A small class-conditioned image flow-matching model, trained from scratch.
Model: 3.66M parameters, norm groupnorm.
Training: 14400 steps, batches of 64.
Data: trained on dashed paths with two dots that lie on the same path or on different ones, 73750 training examples, 12.5 epochs.
Rows from block 3, named by matrix and row number. Rows with one number belong to one channel. Each number is 50 + 10 x the weight over its row's rms, rounded and kept within 0 to 99. All counts start at 0.
# convs0: first 3x3 conv (model.mid.0.convs.0.weight, 192x192x3x3, standardized in use), inputs 14-27, a 3x3 kernel for each
# convs1: second 3x3 conv (model.mid.0.convs.1.weight, 192x192x3x3, standardized in use, transposed), outputs 14-27, a 3x3 kernel for each
convs0.112:45 50 51 43 52 49 51 51 63 59 54 62 46 57 61 38 51 55 51 62 70 44 51 60 52 49 45 70 67 66 47 48 63 41 44 46 49 45 60 37 45 46 39 41 47 62 63 51 44 53 61 38 61 48 48 53 44 45 44 58 36 43 45 53 63 64 50 36 53 47 47 54 46 53 61 43 49 59 37 44 48 55 69 73 35 51 61 35 31 49 47 58 59 31 42 50 26 32 27 60 61 62 46 52 49 38 37 43 51 60 66 48 50 61 44 45 61 40 50 69 32 49 63 47 49 57
convs1.112:47 50 48 48 50 50 49 48 48 64 54 64 50 50 51 52 48 51 82 69 94 52 57 53 55 55 51 51 51 50 51 52 51 50 51 52 48 49 47 48 51 48 44 47 48 50 52 51 51 52 54 55 54 62 42 51 68 40 43 74 45 42 67 49 51 52 49 55 52 47 49 51 56 54 64 49 51 49 51 50 52 55 49 49 52 48 49 52 51 49 51 50 50 50 50 50 50 50 50 52 54 52 49 50 50 52 48 51 53 45 44 54 49 36 51 49 36 51 49 50 50 50 50 51 52 51
convs0.113:47 49 43 54 51 45 49 47 42 46 54 45 48 48 24 49 31 46 60 44 32 71 58 38 61 54 30 54 39 38 62 51 52 61 34 42 63 68 51 67 58 47 57 61 52 46 54 44 57 52 39 56 45 31 57 42 52 54 61 39 56 56 42 68 49 52 63 69 40 61 54 37 61 49 43 59 62 41 58 56 39 64 44 23 66 51 38 72 55 28 62 58 33 58 55 35 59 58 49 53 51 38 48 57 49 45 53 51 59 55 50 62 51 42 58 42 37 57 48 27 64 58 31 60 47 23
convs1.113:49 50 49 50 51 50 49 50 49 55 54 54 52 52 51 52 50 52 81 64 64 63 50 58 56 49 60 50 50 50 49 50 50 49 50 50 44 49 44 47 49 48 44 48 43 50 50 53 51 51 52 53 52 54 53 57 69 49 52 63 49 62 61 49 49 49 48 50 50 48 50 49 53 51 52 49 49 51 49 50 50 51 51 48 52 51 48 52 50 50 51 50 50 51 50 50 50 50 50 51 50 51 48 51 50 48 50 49 51 50 45 52 50 45 50 50 46 51 50 50 51 51 50 51 51 51
convs0.115:56 57 55 48 52 60 46 48 59 54 63 66 41 50 52 45 42 55 58 61 68 40 46 53 44 36 40 42 57 69 40 43 60 43 39 57 53 51 62 29 36 49 47 39 38 62 64 67 51 44 58 48 50 50 61 60 69 47 46 54 50 46 54 61 59 66 38 48 55 41 36 39 55 63 64 53 41 52 50 46 43 46 52 56 41 26 44 32 39 36 51 49 59 48 42 48 46 43 40 50 58 69 53 50 50 48 48 48 59 55 63 42 44 52 42 48 58 52 39 58 31 14 53 32 39 38
convs1.115:50 51 51 51 52 51 49 49 47 47 45 51 50 47 53 51 45 48 69 49 42 49 49 39 69 60 32 49 51 52 46 49 53 44 47 52 45 53 52 37 48 54 36 36 49 49 48 51 51 50 52 53 54 57 44 40 51 52 32 49 55 47 53 47 52 56 46 47 51 45 46 51 49 49 48 48 46 47 49 49 49 54 50 48 52 53 49 54 56 50 51 51 50 50 50 49 50 50 49 46 48 52 46 42 54 43 43 53 54 52 48 51 54 51 43 52 49 52 50 49 52 51 49 53 52 51
convs0.117:61 56 57 57 42 45 54 43 41 63 60 56 56 49 39 46 42 38 63 63 63 57 53 45 49 43 30 60 52 54 46 38 30 34 22 29 57 61 51 52 45 38 49 44 35 68 68 63 51 52 46 52 45 26 64 58 58 51 46 45 53 48 42 62 59 63 53 44 39 51 41 33 65 60 61 53 55 40 54 50 46 71 59 58 50 44 51 48 47 30 63 62 62 53 48 42 54 46 33 63 61 56 57 53 39 45 34 27 69 63 62 56 53 52 56 46 40 59 59 55 45 51 28 47 52 34
convs1.117:49 49 48 50 50 50 49 49 48 51 56 50 49 49 51 50 52 53 47 31 41 31 19 34 40 41 53 51 52 51 49 51 50 49 50 49 53 55 52 52 55 50 48 50 44 47 49 50 50 50 52 50 51 60 43 51 60 46 58 57 53 64 81 49 51 54 50 59 53 49 50 49 55 52 63 50 49 51 51 50 52 52 48 50 52 48 49 53 50 51 50 49 50 49 49 50 50 49 50 50 53 51 49 51 49 47 49 49 54 50 47 53 48 44 52 39 40 50 49 50 50 50 50 51 50 50
convs0.118:46 41 38 47 48 46 52 56 47 52 43 22 54 46 43 62 62 47 48 48 46 59 63 57 47 54 51 63 58 43 63 58 49 62 60 53 49 37 41 49 46 52 57 51 40 50 46 34 58 44 36 54 49 43 43 38 25 48 50 40 44 44 31 39 39 36 46 51 46 47 49 45 36 46 42 40 60 52 35 49 51 48 63 67 45 64 69 44 55 63 47 61 56 40 52 55 35 45 43 51 53 46 55 51 46 47 49 47 45 52 55 49 55 58 52 54 64 45 61 69 53 66 83 42 70 77
convs1.118:50 50 50 50 50 50 50 50 49 51 50 50 50 49 49 50 49 49 55 50 49 47 45 46 53 47 32 51 51 51 50 50 52 51 51 52 50 52 51 50 52 54 51 53 58 50 49 49 50 49 49 50 49 50 44 41 42 43 40 42 45 38 40 49 50 50 50 50 50 49 49 51 50 51 50 49 50 49 50 49 48 50 50 50 50 49 49 50 49 48 50 50 50 50 50 50 50 50 49 51 52 52 51 50 52 52 51 54 51 51 52 52 52 54 53 55 54 50 50 50 50 50 50 50 50 50
convs0.119:46 48 32 50 49 41 48 44 47 58 43 59 57 55 50 57 74 64 48 45 54 45 56 58 44 46 58 73 56 56 71 54 49 55 59 45 49 50 58 38 31 51 48 50 44 55 48 38 67 55 63 60 75 51 57 51 44 46 42 51 49 41 40 42 46 37 38 45 33 32 40 61 52 53 58 44 44 64 50 41 64 53 59 52 45 58 73 39 51 81 48 46 59 43 43 61 33 40 41 64 60 60 67 65 55 47 48 36 49 51 40 41 45 70 44 68 61 51 48 63 42 35 69 46 45 76
convs1.119:48 49 48 50 50 48 50 50 48 50 51 53 50 46 49 49 51 48 62 57 55 41 31 37 50 41 45 51 52 53 48 50 52 45 45 48 49 53 52 51 53 52 45 47 47 49 49 50 49 49 51 52 52 60 41 43 57 43 45 59 50 53 67 49 51 52 49 55 54 49 50 51 57 63 61 50 51 50 51 49 49 53 49 47 50 49 47 53 49 50 51 50 50 51 50 49 50 51 50 52 53 54 47 48 51 47 45 48 53 52 46 50 51 46 48 45 30 50 49 49 50 50 50 51 52 51
convs0.120:63 51 48 56 55 50 45 48 40 65 60 59 58 57 51 51 40 52 62 62 55 52 53 58 35 38 43 59 61 52 40 55 34 31 23 37 56 54 56 56 43 43 40 34 45 60 61 54 57 58 54 48 37 51 59 63 53 53 50 54 39 41 39 57 62 49 54 53 56 36 39 46 62 67 62 55 53 59 45 37 50 69 68 64 48 43 52 33 29 42 61 60 61 45 47 47 39 38 45 65 56 58 51 51 49 34 32 44 61 61 65 59 58 51 46 39 46 60 65 57 54 56 45 42 23 43
convs1.120:49 50 48 52 53 50 49 51 49 52 50 54 50 46 54 55 52 50 74 65 56 43 44 37 65 49 47 45 48 51 38 38 51 46 48 53 47 49 51 46 51 51 37 52 51 49 49 49 50 48 50 49 48 50 53 49 63 52 40 50 54 45 52 49 51 52 49 52 55 48 49 54 53 54 51 48 48 47 51 49 48 53 53 49 52 53 49 58 54 49 51 50 50 51 51 49 50 50 49 48 50 53 46 42 52 47 46 52 47 52 50 46 51 50 50 50 52 50 50 49 51 50 50 51 50 50
convs0.121:39 49 38 44 41 40 43 47 60 46 42 54 45 55 59 60 72 69 39 34 50 36 32 52 51 66 72 38 55 56 46 54 57 64 68 51 30 35 57 13 49 41 55 51 64 43 44 52 48 53 61 45 61 59 34 51 40 51 57 56 50 64 65 24 44 57 40 24 52 50 45 63 38 41 53 41 44 53 47 55 63 42 56 54 40 56 53 41 59 58 39 49 48 37 45 52 39 42 54 50 49 54 50 55 58 60 55 54 43 38 54 34 43 52 50 62 51 34 30 48 36 35 50 43 61 66
convs1.121:49 50 50 50 51 51 50 51 49 50 51 52 50 51 56 47 47 51 56 56 73 42 43 44 37 21 48 51 50 49 51 50 49 51 51 52 47 50 45 53 54 53 57 62 56 50 50 52 48 48 51 48 49 50 42 53 63 36 48 60 37 42 63 49 52 50 51 52 51 53 54 55 52 50 52 51 52 51 51 48 52 50 49 50 49 48 48 49 47 47 50 50 50 50 50 50 49 49 49 52 51 51 52 51 52 51 51 52 50 46 48 52 50 48 56 50 48 50 49 50 50 49 49 50 49 49
convs0.122:71 49 43 69 45 47 60 56 45 67 70 35 49 38 44 48 66 47 51 52 44 54 42 38 39 50 61 40 55 34 29 44 27 39 51 27 52 50 32 56 56 38 54 60 46 40 64 43 51 64 23 39 57 55 60 67 42 49 59 52 51 48 46 54 44 47 60 42 39 56 47 38 62 70 47 55 61 62 50 55 58 66 55 66 55 65 35 39 59 57 65 64 63 50 53 47 41 55 56 66 51 42 42 43 42 42 51 48 52 68 56 49 58 49 47 53 51 52 64 57 45 59 28 47 47 60
convs1.122:50 51 50 51 52 51 49 52 50 50 53 66 54 47 50 46 48 46 81 76 66 56 55 33 46 22 33 47 50 51 50 48 52 53 53 52 45 50 48 54 55 56 53 58 53 50 48 52 49 47 50 48 49 51 45 47 72 31 45 59 34 39 68 49 57 52 50 63 64 50 52 63 53 50 56 48 50 46 51 47 47 54 50 47 50 48 45 50 47 46 51 51 50 51 50 49 49 49 48 49 49 53 50 46 51 51 46 50 51 48 44 51 51 42 56 51 45 50 49 49 49 49 49 50 49 50
convs0.123:57 58 59 56 58 58 49 48 39 55 57 61 47 52 56 40 51 55 57 60 55 61 60 56 41 33 30 48 48 56 35 57 54 25 41 45 49 60 48 53 50 48 41 45 37 53 48 56 52 52 54 29 33 47 58 53 59 54 61 62 37 38 48 56 67 60 57 59 49 38 54 36 58 62 59 54 61 40 44 45 42 56 62 48 48 65 46 44 31 32 57 58 45 56 47 50 45 46 34 51 45 48 44 54 52 29 38 39 51 63 57 59 56 48 44 37 43 52 62 47 50 69 50 37 41 33
convs1.123:51 53 51 50 55 53 47 51 49 57 57 59 52 50 51 50 45 49 76 73 71 60 26 28 54 38 40 47 46 50 50 49 50 50 50 50 36 44 46 44 55 50 41 57 49 53 50 53 51 49 50 52 50 52 48 56 78 42 43 57 33 47 52 47 54 51 48 54 54 45 51 51 54 53 52 48 48 48 51 48 48 55 53 51 52 51 48 54 51 50 51 51 51 50 50 50 50 50 50 47 48 54 47 46 48 48 49 52 49 47 47 52 47 47 56 46 43 51 49 49 51 50 49 51 50 50
convs0.124:47 50 45 45 51 45 49 64 67 45 49 47 51 34 58 51 58 78 40 40 48 54 55 63 40 44 64 47 37 47 57 55 59 43 54 77 42 38 50 45 37 57 39 50 69 47 43 51 51 51 59 47 56 68 39 46 51 41 47 65 44 51 63 36 41 43 35 50 43 49 36 54 36 47 53 39 53 63 41 38 69 37 48 47 45 48 66 47 52 63 38 47 48 42 48 62 44 44 62 40 47 41 61 56 60 51 53 65 36 47 50 56 45 54 40 49 71 40 44 56 33 43 68 36 57 70
convs1.124:48 49 48 49 49 47 48 47 47 53 58 60 53 51 54 52 51 54 70 65 62 54 53 53 53 49 47 47 49 50 48 50 51 49 50 51 45 47 48 46 49 49 47 47 48 50 50 51 50 51 51 53 51 57 59 56 72 55 55 76 63 57 80 48 49 50 49 50 51 48 49 50 54 59 60 52 52 58 59 51 52 56 53 51 52 51 49 52 51 50 50 50 50 50 50 50 50 50 50 50 51 52 50 50 52 49 50 51 48 49 48 50 50 46 49 50 39 51 50 50 50 50 50 51 51 50
convs0.125:63 52 50 59 53 42 56 59 43 52 39 23 53 45 34 52 56 55 53 51 28 60 56 39 53 53 51 44 32 25 59 63 32 53 59 53 61 48 40 54 54 37 62 68 54 49 47 31 55 57 40 56 47 61 56 53 32 60 62 45 62 52 54 49 54 47 57 65 49 57 65 50 58 57 42 57 57 46 58 54 66 52 43 34 64 75 42 59 51 40 61 54 39 60 52 44 56 46 48 47 38 24 53 52 49 50 44 49 53 46 45 54 44 25 60 49 42 62 57 34 63 66 41 72 55 62
convs1.125:49 52 50 51 52 51 50 50 50 52 49 53 48 54 50 49 47 52 59 65 70 50 30 57 28 27 46 50 48 49 51 48 49 52 52 51 49 51 44 53 58 47 53 54 51 48 49 52 48 48 51 49 49 52 41 57 61 29 59 66 36 49 60 53 56 54 53 58 54 51 59 55 52 51 51 51 49 51 49 50 49 49 50 49 49 45 48 48 48 48 51 51 51 50 50 50 49 49 50 50 49 50 48 49 48 51 50 49 50 45 43 55 44 41 55 48 45 49 49 50 49 49 50 50 50 50
convs0.126:47 36 48 45 53 48 56 48 53 46 49 34 39 47 51 50 65 60 42 47 42 57 36 20 54 59 63 45 51 41 30 55 44 61 66 61 43 45 30 43 56 30 49 53 63 32 41 40 41 52 32 49 67 59 48 39 37 43 51 51 59 50 67 47 51 51 43 45 20 62 56 52 47 47 37 55 61 37 56 56 50 49 52 42 49 67 46 66 67 55 49 50 48 43 52 47 52 57 72 47 58 47 48 45 58 55 64 63 37 51 36 48 48 30 52 55 43 37 45 38 57 56 37 49 50 49
convs1.126:49 49 48 49 50 49 48 48 47 61 52 62 54 53 54 49 52 54 74 85 61 68 51 56 56 46 43 45 48 49 48 47 51 49 51 51 30 45 38 45 50 47 47 51 50 52 51 52 50 50 51 51 50 51 76 65 89 57 60 60 67 54 73 48 49 50 49 49 50 48 49 49 53 60 53 52 53 52 59 53 59 57 54 51 56 52 51 54 50 51 51 50 50 50 50 50 50 50 50 50 50 52 50 51 52 50 51 52 48 49 45 51 48 50 52 52 50 51 51 50 51 50 50 50 50 50
convs0.127:49 55 51 46 49 58 54 48 53 35 39 43 37 42 57 45 58 56 45 33 42 49 47 46 49 58 59 17 20 40 39 37 47 49 63 62 46 43 46 44 48 54 49 53 60 43 40 51 39 47 64 39 56 66 43 56 53 49 54 58 56 61 71 47 44 48 48 58 53 55 59 55 55 48 49 49 52 46 60 68 59 44 32 38 62 43 44 48 54 68 50 37 46 59 53 56 58 64 66 29 38 48 44 51 54 45 62 62 54 39 47 52 34 48 49 53 54 43 35 34 36 50 36 46 62 51
convs1.127:50 50 50 51 52 51 50 51 49 48 48 49 48 46 48 49 48 47 46 32 31 30 28 22 52 37 39 48 50 51 45 47 50 43 44 49 52 56 55 49 52 55 43 46 47 47 47 48 51 49 49 55 53 55 40 40 41 45 52 50 59 47 59 48 51 54 48 52 55 47 49 51 56 52 52 47 46 47 49 47 48 53 48 48 51 48 48 54 54 49 50 50 50 50 50 49 50 50 49 47 51 51 46 44 49 44 44 47 55 53 51 49 49 50 44 46 49 50 50 49 50 50 49 52 51 51
convs0.128:56 56 51 55 58 39 54 60 41 53 26 42 47 30 37 47 40 44 58 48 37 65 62 48 69 37 46 39 21 24 48 39 41 44 43 35 68 59 50 65 57 44 63 65 60 59 41 42 60 40 48 43 38 48 61 51 49 58 59 43 64 45 46 67 56 43 68 65 36 63 59 35 58 56 45 66 46 46 60 60 49 57 49 21 68 68 38 65 51 45 66 53 45 68 54 45 63 51 47 51 32 31 47 37 46 42 33 50 53 55 39 62 56 44 60 49 52 63 62 31 59 49 63 61 46 46
convs1.128:50 51 50 52 52 51 51 52 51 50 50 49 48 44 46 48 51 48 81 67 53 72 51 43 60 43 34 45 50 51 41 43 51 40 44 51 28 46 51 45 50 51 37 49 53 50 49 50 49 48 49 51 49 50 47 41 55 53 42 39 54 44 43 48 50 51 48 51 52 48 49 50 53 50 50 50 49 48 51 49 47 61 51 48 54 54 49 54 52 48 51 51 50 51 50 50 50 51 49 47 49 50 43 43 50 46 44 48 50 48 49 45 49 51 48 50 50 53 50 50 52 50 50 52 51 50
convs0.129:49 46 49 47 41 53 50 58 59 39 44 53 31 41 57 44 53 75 52 35 48 39 33 48 49 55 61 20 33 50 32 42 55 45 55 78 49 44 52 45 49 60 55 57 67 38 40 60 36 37 57 43 48 74 46 47 56 53 58 59 56 59 72 54 39 54 50 45 42 49 56 56 50 40 47 51 44 46 58 56 62 42 34 36 48 42 38 57 59 60 47 41 50 57 54 54 63 61 67 39 35 43 46 50 60 55 65 78 46 46 46 48 49 44 50 52 52 47 33 45 45 33 43 47 48 62
convs1.129:47 50 49 49 51 49 47 49 49 52 51 53 54 48 52 50 50 49 93 62 77 42 54 61 49 38 51 51 50 50 50 50 50 52 49 49 44 51 37 47 51 46 46 53 41 51 52 56 52 52 53 54 55 55 53 60 72 46 52 61 52 60 73 49 51 51 49 51 51 48 50 52 56 53 53 50 51 51 53 53 53 52 50 50 50 50 50 50 49 49 51 51 51 50 50 50 50 50 50 51 52 51 52 48 52 52 49 51 52 48 44 51 48 43 51 46 43 50 50 50 50 50 50 50 50 51
convs0.130:42 46 39 47 52 47 41 52 50 51 49 49 64 57 58 63 65 43 27 33 54 50 67 61 47 64 64 59 69 53 75 85 54 71 68 52 42 53 42 40 40 53 34 49 46 45 42 43 59 63 59 52 61 53 39 50 43 47 46 47 43 43 42 33 35 35 56 47 59 45 51 50 31 52 44 40 52 62 36 52 53 39 50 57 57 66 74 28 58 65 37 50 44 43 55 51 34 41 41 52 51 51 63 63 56 54 56 49 34 37 43 44 45 55 45 59 48 42 47 64 56 56 72 34 44 67
convs1.130:50 51 50 51 53 51 50 52 50 48 51 50 46 47 50 47 47 48 40 33 46 27 22 39 32 19 41 52 51 50 52 50 50 51 51 50 55 56 52 57 60 53 54 57 47 47 50 51 47 50 53 49 51 53 37 48 56 33 52 59 34 55 60 52 54 51 52 56 54 50 55 54 54 50 55 49 48 49 48 46 49 48 48 49 48 47 48 50 47 48 50 50 50 50 50 50 50 49 49 54 53 50 50 49 46 50 51 47 54 49 45 55 49 44 54 45 45 50 49 49 49 49 49 50 50 50
convs0.131:63 64 67 50 58 54 34 40 45 62 63 70 45 54 51 37 35 50 58 63 64 52 46 52 42 32 42 57 51 57 37 51 42 39 34 43 60 58 62 54 45 60 37 32 52 62 70 64 51 54 65 35 33 60 62 59 64 51 51 54 46 36 46 62 53 62 52 45 53 36 37 45 57 58 66 48 46 53 48 30 46 51 55 61 50 39 46 41 34 42 56 57 63 45 46 56 51 47 54 57 52 58 40 46 51 39 41 58 67 57 61 55 56 58 47 39 45 51 51 60 50 32 49 31 19 48
convs1.131:49 49 49 49 49 49 49 49 49 55 52 56 51 52 51 51 53 55 64 64 64 60 54 60 60 54 60 48 48 48 49 49 49 49 49 48 40 39 39 40 48 40 40 42 38 51 51 53 52 51 52 53 52 54 60 65 68 59 64 68 57 66 67 49 50 49 49 50 50 49 49 49 55 54 55 52 51 51 55 52 54 54 52 51 53 51 51 53 51 52 50 50 50 50 50 50 50 50 50 50 50 50 50 50 50 50 50 49 48 47 44 50 46 44 49 44 44 51 50 50 51 50 50 51 50 51
convs0.132:52 53 48 52 50 45 49 48 42 62 53 38 69 59 50 63 56 31 55 48 43 63 55 41 63 56 47 79 59 40 78 52 37 64 46 25 55 49 42 69 60 42 51 42 37 56 55 38 57 69 29 54 68 33 61 56 48 58 47 46 60 43 37 48 40 46 61 31 40 55 47 44 50 57 49 55 62 53 53 60 44 56 52 58 62 60 56 45 58 58 52 52 53 53 46 39 43 42 41 56 54 48 62 46 42 63 47 31 51 51 47 62 46 48 55 60 47 50 50 52 58 63 50 46 65 46
convs1.132:50 50 49 50 51 49 48 50 47 53 50 59 50 49 50 46 46 50 62 68 77 64 43 50 34 26 62 51 51 51 51 51 50 52 51 54 47 53 47 51 57 50 50 55 45 49 48 50 47 48 54 49 51 67 39 60 58 32 47 66 34 45 58 50 54 52 49 54 55 50 60 53 51 49 56 55 50 53 47 46 47 55 46 49 52 46 48 50 45 49 50 50 50 50 49 50 49 49 49 50 51 52 49 49 49 49 50 49 53 45 33 60 48 36 57 46 28 50 49 50 50 48 49 52 50 51
convs0.133:57 47 47 62 52 46 57 44 45 56 46 50 53 40 32 59 47 35 62 53 47 58 51 37 57 49 35 48 37 37 38 21 26 53 38 20 58 50 54 56 47 39 67 56 49 56 45 48 59 44 40 61 50 25 57 50 50 64 54 44 67 55 45 60 46 42 62 47 49 59 45 47 65 57 52 68 57 48 66 54 46 58 54 52 65 43 41 63 56 40 70 55 54 67 49 46 70 65 54 57 51 49 54 39 35 57 49 37 64 57 56 61 43 54 63 54 37 53 46 40 62 54 41 56 56 25
convs1.133:47 50 48 50 53 51 48 50 47 56 49 59 50 49 56 58 47 47 80 51 48 43 32 34 45 17 05 50 49 51 43 46 51 50 51 54 46 53 51 49 58 55 54 58 57 49 47 50 47 46 47 48 48 48 52 57 59 50 39 58 45 42 54 48 51 51 50 53 56 48 50 63 54 59 53 50 58 67 51 52 50 57 50 49 53 50 46 52 51 45 51 50 50 50 50 49 50 50 48 51 51 55 50 46 55 50 47 53 53 51 47 53 53 51 55 55 54 51 49 49 49 49 49 50 49 49
convs0.134:45 44 41 51 49 47 45 51 40 48 56 46 62 63 58 45 54 52 45 63 68 47 76 77 48 59 51 68 63 60 68 55 63 37 59 52 43 61 58 53 56 64 31 69 46 53 50 37 53 62 63 41 51 55 46 54 50 37 56 60 36 47 38 38 47 57 47 56 71 43 47 46 42 47 58 37 54 68 38 42 51 56 48 51 44 48 60 33 37 46 46 48 51 38 46 48 25 47 39 53 52 48 42 59 47 44 39 36 48 45 57 54 56 61 45 48 48 50 46 59 49 73 66 56 58 45
convs1.134:49 51 50 52 53 52 51 51 49 52 53 53 46 47 54 51 47 50 70 63 75 50 53 57 44 59 33 51 48 49 47 46 49 52 52 54 46 50 46 51 52 53 57 55 56 50 50 51 49 48 49 48 49 50 48 63 72 37 41 49 39 37 49 49 54 50 53 58 52 51 54 60 54 51 54 50 51 51 48 49 49 52 49 50 51 49 48 49 49 46 50 51 50 50 50 50 50 49 49 53 51 50 49 46 51 51 48 56 52 46 47 49 47 46 51 55 50 50 49 50 50 49 49 49 49 49
convs0.135:34 36 40 40 51 47 43 52 54 46 58 49 52 46 50 47 41 59 44 50 57 37 55 60 46 43 60 65 64 59 54 64 65 57 55 54 28 47 46 32 51 39 54 51 54 40 50 52 48 58 57 51 50 54 34 47 49 41 50 64 46 53 51 38 42 46 26 44 52 40 54 47 36 50 51 31 47 71 40 44 52 44 58 64 49 68 67 42 41 60 37 44 60 37 53 56 34 49 48 56 64 59 54 47 48 52 43 43 39 48 53 38 55 65 46 50 48 34 49 68 34 56 72 45 60 71
convs1.135:49 49 48 50 52 50 51 52 49 48 49 52 46 46 47 52 42 46 63 48 48 43 21 45 33 19 33 52 52 53 51 49 53 49 51 53 47 56 54 52 57 53 50 57 52 48 49 51 48 47 48 49 48 51 39 44 48 39 43 46 38 41 55 48 50 51 48 58 51 47 51 55 55 54 53 47 47 49 48 48 49 51 50 48 51 48 46 50 49 48 50 50 50 50 49 49 50 49 49 52 54 55 46 49 52 49 48 53 58 54 51 55 46 50 53 50 50 50 49 50 50 50 50 50 49 50
convs0.136:49 58 59 56 53 56 49 54 51 55 61 56 54 51 57 29 29 60 50 60 64 47 58 68 42 44 47 54 63 55 42 62 62 26 52 62 46 51 48 53 49 53 35 49 52 52 58 61 48 51 63 37 45 50 53 59 60 48 53 59 27 46 47 48 59 59 43 57 48 37 43 39 45 48 54 41 38 54 42 35 55 37 60 61 39 29 55 24 34 35 48 52 65 45 44 50 38 42 34 51 52 51 39 45 53 35 42 53 52 54 53 41 46 58 39 56 56 47 50 58 49 47 70 43 48 55
convs1.136:50 50 49 49 51 51 48 49 49 52 52 53 52 50 50 51 51 46 86 97 83 68 70 57 74 58 67 48 50 51 49 50 51 51 50 50 36 39 36 45 47 46 46 48 50 53 51 53 50 50 51 49 49 49 59 53 60 46 39 52 44 47 52 47 48 46 48 47 50 47 48 50 50 50 48 50 48 48 50 51 52 52 52 51 50 51 50 50 50 51 51 51 51 50 50 50 49 50 50 48 50 53 48 49 51 52 52 49 49 51 48 51 50 49 53 51 50 51 50 51 50 50 50 50 49 50
convs0.138:52 52 48 51 52 47 49 51 48 56 63 46 59 60 44 52 55 43 57 57 51 52 62 55 45 52 38 68 74 57 61 72 56 54 55 46 43 57 50 38 50 34 41 39 36 55 53 45 57 59 46 54 50 45 56 56 46 47 59 47 41 39 37 52 54 53 52 66 61 43 44 38 46 55 56 40 54 49 33 34 36 65 71 65 49 63 62 25 36 41 50 58 49 36 44 45 25 31 32 55 58 52 54 58 49 50 45 38 45 57 58 52 57 54 50 50 41 54 59 67 52 64 69 44 53 47
convs1.138:51 51 50 51 52 50 50 50 49 49 50 51 48 48 49 48 47 48 50 38 41 42 22 39 37 31 40 52 52 52 52 51 52 51 53 52 55 56 56 58 56 55 52 55 53 48 47 49 48 50 50 50 50 51 35 35 47 30 42 46 42 44 51 49 51 52 49 51 53 46 50 50 50 49 49 47 47 48 47 46 47 48 49 48 49 48 49 50 49 49 50 50 50 50 50 50 49 49 49 55 53 55 50 52 53 51 52 53 54 52 49 53 51 50 53 53 50 49 49 49 50 49 50 50 50 50
convs0.139:50 52 61 48 46 55 48 49 61 56 53 76 46 53 68 42 58 74 52 43 63 39 45 70 39 42 67 48 45 57 41 39 71 38 45 65 49 52 55 46 38 54 43 51 56 54 51 64 43 47 75 41 49 75 49 54 64 46 44 65 44 51 68 46 54 50 42 42 51 41 35 55 53 52 54 50 40 65 45 46 61 43 52 53 42 40 57 37 46 53 53 50 57 44 45 60 46 48 66 50 46 66 47 53 62 41 45 58 51 54 61 50 40 65 46 46 62 45 40 54 34 39 47 37 43 51
convs1.139:48 50 49 49 50 50 48 48 49 54 51 53 61 50 53 54 49 50 76 67 53 68 47 27 63 33 24 47 49 51 47 48 51 48 49 52 33 47 52 46 50 56 46 52 54 56 49 49 50 50 48 51 49 50 61 49 64 59 46 49 55 47 58 48 49 50 48 48 52 47 49 52 53 58 54 53 53 53 52 55 51 56 53 49 54 52 48 57 51 48 51 51 50 50 50 49 51 50 49 51 47 54 49 49 53 48 48 53 49 51 50 51 53 51 51 53 52 51 50 49 51 50 49 51 50 50
convs0.140:48 49 46 52 48 54 47 47 52 44 56 56 51 73 57 28 54 40 42 57 65 47 74 73 39 44 45 57 66 57 52 63 57 27 45 36 44 57 52 34 57 57 24 53 30 51 62 53 49 62 55 39 52 44 52 42 61 45 64 61 26 40 39 45 46 52 55 63 59 39 43 41 38 57 69 36 56 65 21 46 43 53 62 71 45 54 66 25 33 40 51 56 54 49 55 54 33 42 39 49 55 50 50 57 49 36 40 33 39 46 51 46 57 56 29 48 43 49 59 64 46 65 66 27 52 50
convs1.140:48 49 47 50 51 50 49 50 49 56 52 53 50 50 51 51 50 50 84 72 65 63 52 51 64 57 50 48 49 50 48 48 50 49 49 50 32 41 45 43 48 48 43 48 47 53 51 51 50 50 50 50 50 51 66 56 71 56 55 53 52 58 57 47 48 50 49 50 50 49 49 50 55 54 55 51 51 51 51 52 50 53 53 51 51 51 50 52 51 51 51 51 51 50 50 50 51 51 51 50 48 53 48 48 49 48 48 51 49 49 46 49 47 49 50 49 50 51 50 50 50 50 50 50 50 50
convs0.141:52 53 54 54 54 51 55 58 56 63 61 62 45 53 61 48 52 50 43 58 60 34 52 61 49 52 67 75 89 88 56 76 69 44 52 57 44 44 42 35 51 47 53 52 46 51 64 53 48 58 51 41 58 58 46 50 55 39 44 42 41 39 47 46 36 45 44 39 41 45 43 48 45 43 53 33 39 50 35 40 46 36 61 66 23 29 48 33 31 42 46 54 52 42 47 47 48 41 42 55 62 50 45 50 53 46 45 44 49 54 44 40 55 52 40 55 60 36 60 62 37 51 55 46 49 63
convs1.141:51 52 50 51 54 52 50 51 50 53 52 51 47 46 53 45 50 52 70 63 84 45 26 50 40 31 51 51 50 50 53 51 50 52 52 50 44 53 41 53 53 48 54 55 47 49 50 52 51 51 52 48 52 52 39 58 64 36 48 59 30 46 66 50 51 49 52 54 51 50 54 52 52 47 51 47 46 46 51 46 53 51 49 50 50 48 49 50 49 50 50 50 50 50 50 50 50 50 50 51 51 50 52 53 48 50 52 52 53 48 43 57 46 45 57 47 46 50 49 49 50 50 49 50 50 49